config = dict(
    model='multi-label audio tagger',
    dataset='struck, bounced, scraped and rolled objects made by modal synthesis',
    train_examples=78125,
    noise_aug=0.002,
    time_shift_ms=50,
    n_mels=80,
    hop_length=160,
    input='log_mel',
    spec_augment=False,
    win_length=512,
    arch='transformer',
    norm='layernorm_no_bias',
    norm_position='pre',
    activation='gelu',
    mlp_ratio=6,
    head_dim=32,
    fused_qkv=True,
    bias='all',
    qk_norm=False,
    parallel_block=False,
    dropout=0.1,
    inner_norm=False,
    moe='top_k',
    drop_path=0.15,
    num_experts=4,
    moe_every=2,
    expert_mlp_ratio=2,
    experts_per_token=2,
    shared_expert=False,
    subsampling=1,
    layers=16,
    width=160,
    positions='rope',
    pooling='class_token',
    num_labels=32,
    residual_init='scaled_by_depth',
    optimizer='adamw',
    lr=0.0011,
    beta1=0.9,
    beta2=0.98,
    eps=1e-08,
    ema_decay=0.99,
    steps=7800,
    batch_size=128,
    epochs=12.8,
    lr_schedule='poly',
    final_lr_fraction=0.1,
    warmup_steps=230,
    weight_decay=0.3,
)
Rows from block 11 of a small multi-label audio tagger, named by matrix and row number. Rows with one number within an expert belong to one neuron, the router's apart. Each number is 128 + 32 x the weight over its row's rms, rounded and kept within 0 to 255. All counts start at 0. Numbers have three digits each. After the name is the row's rms in percent of the matrix's.
Before each expert's rows are labels from the 100 clips, of 14976, where the router gives the expert most weight on average: "responds to" is what is common among them. Only what is clearly more common there than usual is listed. The data: struck, bounced, scraped and rolled objects made by modal synthesis. In brackets: how many of the 100, against the usual share in percent.
# router: router (model.blocks.11.mlp.router.weight, 4x160), inputs 0-53
# up: expert up (model.blocks.11.mlp.up, 4x320x160), inputs 0-53
# down: expert down (model.blocks.11.mlp.down, 4x160x320, transposed), outputs 0-53

# expert 0
responds to: steel-like damping (96 vs 16.1); one hit (50 vs 20.4)
router.0 115:083158079173066116065165092072143123112112162183081123101078126156151098128166177120055116131136178129072088136075093132124160107121088126081144162113081111137112
up.0 098:196145119152133137152082179153141007140107199117139119116166088120124114121095166113118134165073136145111134150104149140107096161152124158172099107133106135127098
down.0 104:125136166156115204142093226168089085148085102047124137101174096169076159136145179085126110122041116144089149062155159172139118122167160117116133100154129179102092
up.1 098:119131133155128150206094116141172094152121151109124090126184099150045157135094166119128083143019153159116145055135158132094102094119129135139109095137148124168091
down.1 096:103147167112134136203171104198134101090161072131125167032129117089128123103123134138086120063072111163139132076136157174187166145138112115095143089133086113133132
up.2 071:156159150136104141116154107155115082103178067085186100112134130093134146126124138177064130137121153145166111151145113184089159155153099127143151186074093206111162
down.2 074:114122109124104101161082125188176161049136168141106190148152089101088137152101158097163131108080124182160160151108117039120158145113146084161127123144139111132114
up.3 101:126126094095173115155118140118080104194148134155133120121114133150033082156121103116107114184131119109151138097164143067097192118127159152156150111084129204148172
down.3 090:134080146167109114159157121130086107101153132086160194156120180089164137079070121181082152169126108083150132095114082169108123142105148150113176098127099079141085
up.4 096:121132165044118149149145095107164157152119064117071182101151128117110154199138170127140170136122061150103164101149067104094179177066135113125113153156179157119058
down.4 070:133144047128037132150100078134089057116143145114095098114148104166140159114111127138067147164128099148103115133128180142115161101160120147126125123140070157129142
up.5 105:106123130167139190107137138118112162106103073124061168154170115154112133111130148083192113108158111158108173132087071122116126116131179113109147135111161085153183
down.5 098:121149172144125105196115137174112138125113124092141101091130146088093135146129148104152098054132143154135115085115205142111146064110158125126173144160116133127130
up.6 100:111164083139161129190124169130156177151097114113159130093167129123096078184134079143176172140116131098154138099141117050120086157067107110082086078137149157140083
down.6 087:101088146156140059096128150157184138105113169101118166120035122133107166145099116195161078109166144133096135102127136181187163097136101132146148165087146100094149
up.7 110:142114150151125168134162170090145147139153131132133140135114139146157122161126187117080171122110109158110102154102093152089124162130146106116169218122141142114090
down.7 125:157084102075196119241118120152131106146137105094148140128121072079069102114144096108181118144151139123160166092161193083133109157128134112162125067153138131129150
up.8 113:128149224146136128076111128141124153130127101065080121152143121172136137146103080121129103165126090087169120131188138162120179151122183061126104149105194134158148
down.8 115:172157175153109113160101137115175177148145155124116123097092199128139135135137121118051144143111163170084080127082156148044150113133128095126111106096119104175111
up.9 100:127126159074180185151092049088093103210125137136109094115140134168070121088127164177132120098139099139144123048167120104131174091129191120089151139141155121140132
down.9 101:206095182138160180129069119099101147152154091172182114123123097111166180127158106149047143125159147131188130115127129172078089085115099187117066169177124180136112
up.10 103:137162170126129142169114156193174114142146118136065105109183096154147161174051156094149082141070170154113161106119138120104126057098106123158133124104142169157086
down.10 091:094091142141076132194147125180143116117137107065080151114162146078161104040143125117148117147096143094102112115145144140096121123171122072112162092058076103182129

# expert 1
responds to: wood-like damping (72 vs 17.5); pink noise (36 vs 8.7)
router.1 097:118103156166097148088148118161130135166171086122116157135195080094126144095107103172140104107154137084169175162112109164169091124181138124092127110114120133113158
up.0 082:144088148134143168167109075108109113181113084135108074055130111155150158115212127145155107103121124165157157072075141120114101160110131162119134138144098176148119
down.0 087:175065098054109102184106173141167122161157147158167102097168073098150144121140101124074113130133165149137174081137182105083137138136147113087096134171104154108122
up.1 082:163066111111167055182118141157115112180147075157162090152115078107098124132136174120121070115164129104214151109137169149152163130072159161130102089194168132110105
down.1 084:031119123157184094051177149131161135075142164130067139124113152139100086151107145058175144130105108165128136160095107100173154135199137150178149129121108152086090
up.2 090:168098176145147095138088085163132145160124098186102125125163092127055197105085194164081126097153185142199144122119136109120136104057077171114106105171133143159078
down.2 082:137135164133131228125172128128125099133097037145122144146072082115136082131138112145116105119083131146152164132139168106148122141100156103196135160097117116133136
up.3 093:160142139055147165167126125140137176168116129113118146155122117167061150113140111138149111102101138149165100136133100108142127127077161078159066168149131200139085
down.3 083:104172106118129112115158147086081124103076134153120131068119151095131113080169127159195148083161105078102041165133129173101068136112127120129174143115142174136178
up.4 110:135108158126170137181168165126127144091148130139126134109136106178147202111097166130142105109103124193075168143087127206060075125145130111172109136118160130137113
down.4 107:077159152174111117137120115104131130136103122132142122059173129139142221157089138108096131134139125106169118103130136123116176123130108203103108185136126147163093
up.5 099:141181157134111104153094118142132139140138118121134146135136113092147160137143121135073140126151084117144128180177143188108207157053133060138122139121150128185114
down.5 100:149099103148099108116133142136134111153128190097102089110136167146202125140147205140075151080117149087150080176147150139116136085124081166103107162159117088124070
up.6 083:133148191128170143091129151121162127141097025151130136098188105142127151121085121133107136061130151109158128075078089125135145136099140163153135113094135191203095
down.6 077:188117123140158097182140089111134177125179169154162147144116097098125199087106110120138147112151119126133192077125094096143095095076180116151107121159131108145119
up.7 102:142105172078124169104146080109125177142123072163128131133166097154077090147159138124124118125093123160204142140097095045128161099094124109127079167103119214134066
down.7 104:110124099070104106118136126161159125150084134165126121196098114061126088101075103085162084156129153150139130149087118117138120132134136100150100111126124129197174
up.8 099:148118166140114187137139125140150117136144083150122126089157125133129139157169189145112135103081148153126132091112149141101064080095115182146129169124135214121057
down.8 083:113133095044069130101149075103119134157113109122189074115205149086116073096150092097179126157134103097124089171170146111125135169126141114139064129120056158144145
up.9 092:130049198168135130138187117185114115144136043152137172112179126108146167129110098202148084077107125101110134086082085152159122128106147126114138124110131148150158
down.9 100:142135079109133135143122074128085148130138135130195086130140136122045110119129076050144115125093123174155139126141202091143080114141161139151094135201124132144134
up.10 097:190108139160173139103144136115069150098130164135164114180133118093172120129146121141059126118098126137177178152082151155108141112157156132094162163123139079121160
down.10 100:117106140086096134083111140153073121140131147181106140140090133189174098174125125075086099144102087124119090135181077150154190138141109156113121115138111079089125

# expert 3
responds to: rubber-like damping (73 vs 17); scraping (53 vs 19.9)
router.3 083:149089138133182138129103171187154173111134110164162096171163085133131092097189122155169057146128173156150089124090174109141107123189118098187084087156140160162102
up.0 093:194106130156096142158108133129155118139136110138075104156148093173154158182139101112121108175064128135122134187140129154097140087185101087147093126104102085188124
down.0 102:127101147075106135072116144119120124129134187124134169121145155165148123155119163074146160185124106170144103167098133112073130112198154151178172126091137116105083
up.1 111:091146115109178153092167154077077125147114069180157126069162165148146138171147119088131171089102105161101078130140122100127120111107157134113169139151146231123138
down.1 125:099110174159061101132129078155076161106123211129126150085137128124093145117060123101154089095153118142105123106131097099122168085157098176095120072189113125146163
up.2 115:169140133135154140101164150128174106147101058149112118106185145147120167148127162128096148126101144112135162115101063108126126156108116159145156163138130178160079
down.2 080:156101123108193135164126161178143145103173121103130171167098211087174059123114099193129132174096113161035128106106140158110200084147108100125142162083178089089124
up.3 103:192125139081160105054179110100129099124122132133139111051148152096144141132161104134089183104126102137169142121131066152155130132061141127093066147160152126175119
down.3 096:088137153072122191100178142134043129086152139063138099190118114197106098102109135163141086123138106126152154121178133122127187088140170092129149133087190162144102
up.4 077:154143159146103206076130168091119092152121105103112129148125199127117095179077108152134151145060110129164164064089127166155119144082122085142168136138122164136130
down.4 071:146130135148191132139168132110155135179098107100080149124116120136108125161131138145069067144176063160125130125137180176136124088150128131160106154101154115188137
up.5 099:106089162128169090145136092109098140102126125041143116044185152108125105111171118121130112128122115102193159098117116089146139195072110118176131115136148211190159
down.5 111:080168098152091134190132137182153084134141142116160164127165111082103105131133164094126198181117171134146156139101097063122090146157151150088150085106099167143132
up.6 100:182143153134180158087112150149150105114147120186143153100126126099170162132130109164124185161119139136133121144121068175127110215148154146154120178089220152146159
down.6 083:099125190128124098159128120123132109101170104140158153102171126153051133115170143109165087132128140149116157135189201094100148109173134141144146108115085158139168
up.7 091:143145179123247150091196145104130120142183074132127139097122158156123147182135131168105136160187170088104106106125119131130115118099143103099128137098163175112123
down.7 105:095152189212152164157114062140162076150118139123100155095119120105111141125044161196140105134137114147126125132170155158113186075097086142104118153121141085086198
up.8 114:125158191157189161139128170063123124175139123123117132100132160102082119155116137159099156182152123151116156132147101160091144140138165105142165177072219162084145
down.8 145:122151143173156149126141103097126134113054042147137120103174109149140150137121183148122119106157155118166113139130159135127141082084140108114145150109128175136130
up.9 107:191183166153154167171101154134140073170140097152128088110122120134113161173118159078098155153128123183089199098065137121127158134098158158151142163142156128112130
down.9 080:126186087195135162083092123120098078159124168105148099156127143097166121103110094135144179177171098138103142095130097134138198172151167117107177072111170128152152
up.10 086:126136157138080145113138145076103102158093127086125109130155086175152146170155108090139101083090156156090120117153121121180106087141164150114139202129133169100147
down.10 103:112086162090084113141140089133158088182138130159085113119191109154103151146085148100171113138144085134132126130087100151150120099178118154124125098165106176113096

# expert 2
responds to: plastic-like damping (84 vs 16.6); membrane (66 vs 12.6); action: one hit (63 vs 20.4)
router.2 102:121105115124203098169122196169155123140114126144156154180155114118149114193116071140191094185094142144109094070146203112131119104154134043168095087128152095108110
up.0 103:145108127133210095138163152120117168141107136156156181081106158119092132196111118122123137163150116109089111120108085166115151174081107071098089145132155143075105
down.0 117:044093110126089039132137141142104207090119175140156192105132175119185140122155153110089126119166138106095052127134094149135153112164095124083114096186131087108091
up.1 096:208127143171156169162187158152142094179082095152146083139116178125148137180155163137106188132114145136132146120100129162111096130114129110140107166090102126168092
down.1 081:164179097070081157111093115073119091123097124169111147206113160149135079132141161167108157130143112103090157135088078113183127159097160119089151193115139085125147
up.2 080:142106093134094106117072126103147123134156113135111121132167161077135151124144087120119201099148179125158105087165118150153146157067093151181145161113139091169056
down.2 073:109134111110155078174132095188139129167159112135129093124188103140105127110104109134130128136085094117085155083148149077125163128150067133105095076147140163160180
up.3 102:128175145131121117142116098090134104137153117069119143058153140120118173131101153096087137184109122137104120110066148140101121073159195169107135150124112133142099
down.3 106:148153094188073109140129145173089101128090153143119047157106128130091103112181187032085119158103172167113135129109155107090120102136139127138196087145091116123171
up.4 098:150173165196118143162163152149185124156119051114120118140102113069122140116115146130127146125072147145125143169074130167112110205092132131111106123110191125164124
down.4 088:158084087089121151094115105123121094174064136106093097201078095164112132116183155176120125133202122091152177137097088157184162133097144112106123145140146093119141
up.5 082:113121180230130158166140137131124144179119104034113078112122162189058103168154161149150141128160124123166108118086127154096205125064145136154178145115107141136075
down.5 080:123154134105108114132090100125181130131096113116117187127115096095122121146102149115130149153123163152107200131112052103157085172089066144115051094101073058093163
up.6 090:124181147086104135136097112154125126109134116111172175102177135112109142146075162100188159139157128110182112169142120138062152097143191122140130155158110104108144
down.6 093:116157155101099177109139129141119157101111136094152123184137139143128127152185113086127109087145080127080119193111118131077117116136154104132129087117082087119176
up.7 107:190147122193132128157146073104113082191082129094120134066122145104102146121140137182067171142110123106122131136091143125084172140064140156135135174154124169117081
down.7 093:171143131085133193103170135092157099160098098138090103180148121137116094114117131196153187155146121128134126085168137111134123117176182090149129156127155096081122
up.8 078:133138183140138148143141124165066099130068060172080147132137121134118188167123222110138083084128106175093151102097107132095118091192170134148162187122164156144132
down.8 087:081101146135101103086072121124038125133151158125142119147129131141123186111138159088124163103177105117098159070132144086127128080116246120064076107119131128121141
up.9 082:168107117185183119158136092093119142124105134140111061119092104162114131123153192112102122129142122122141132179073085156113155099116123093132139144109178116193121
down.9 078:141105100125105170199122088130188144163080120084076066128134169134091052150210159096133144105108115145124132116091147098081102098096119121094130100160109120124118
up.10 108:169158125188220136123168146064161129168160109141098077087111142137090109154116120106154147147156120147138145080148125101143129111111109140072125187125207153121147
down.10 115:111157083136148114174082100105173132100117137195142121126152124106114158171114197118113164170112150119151107130159143138120148149115069098066062118118150104112119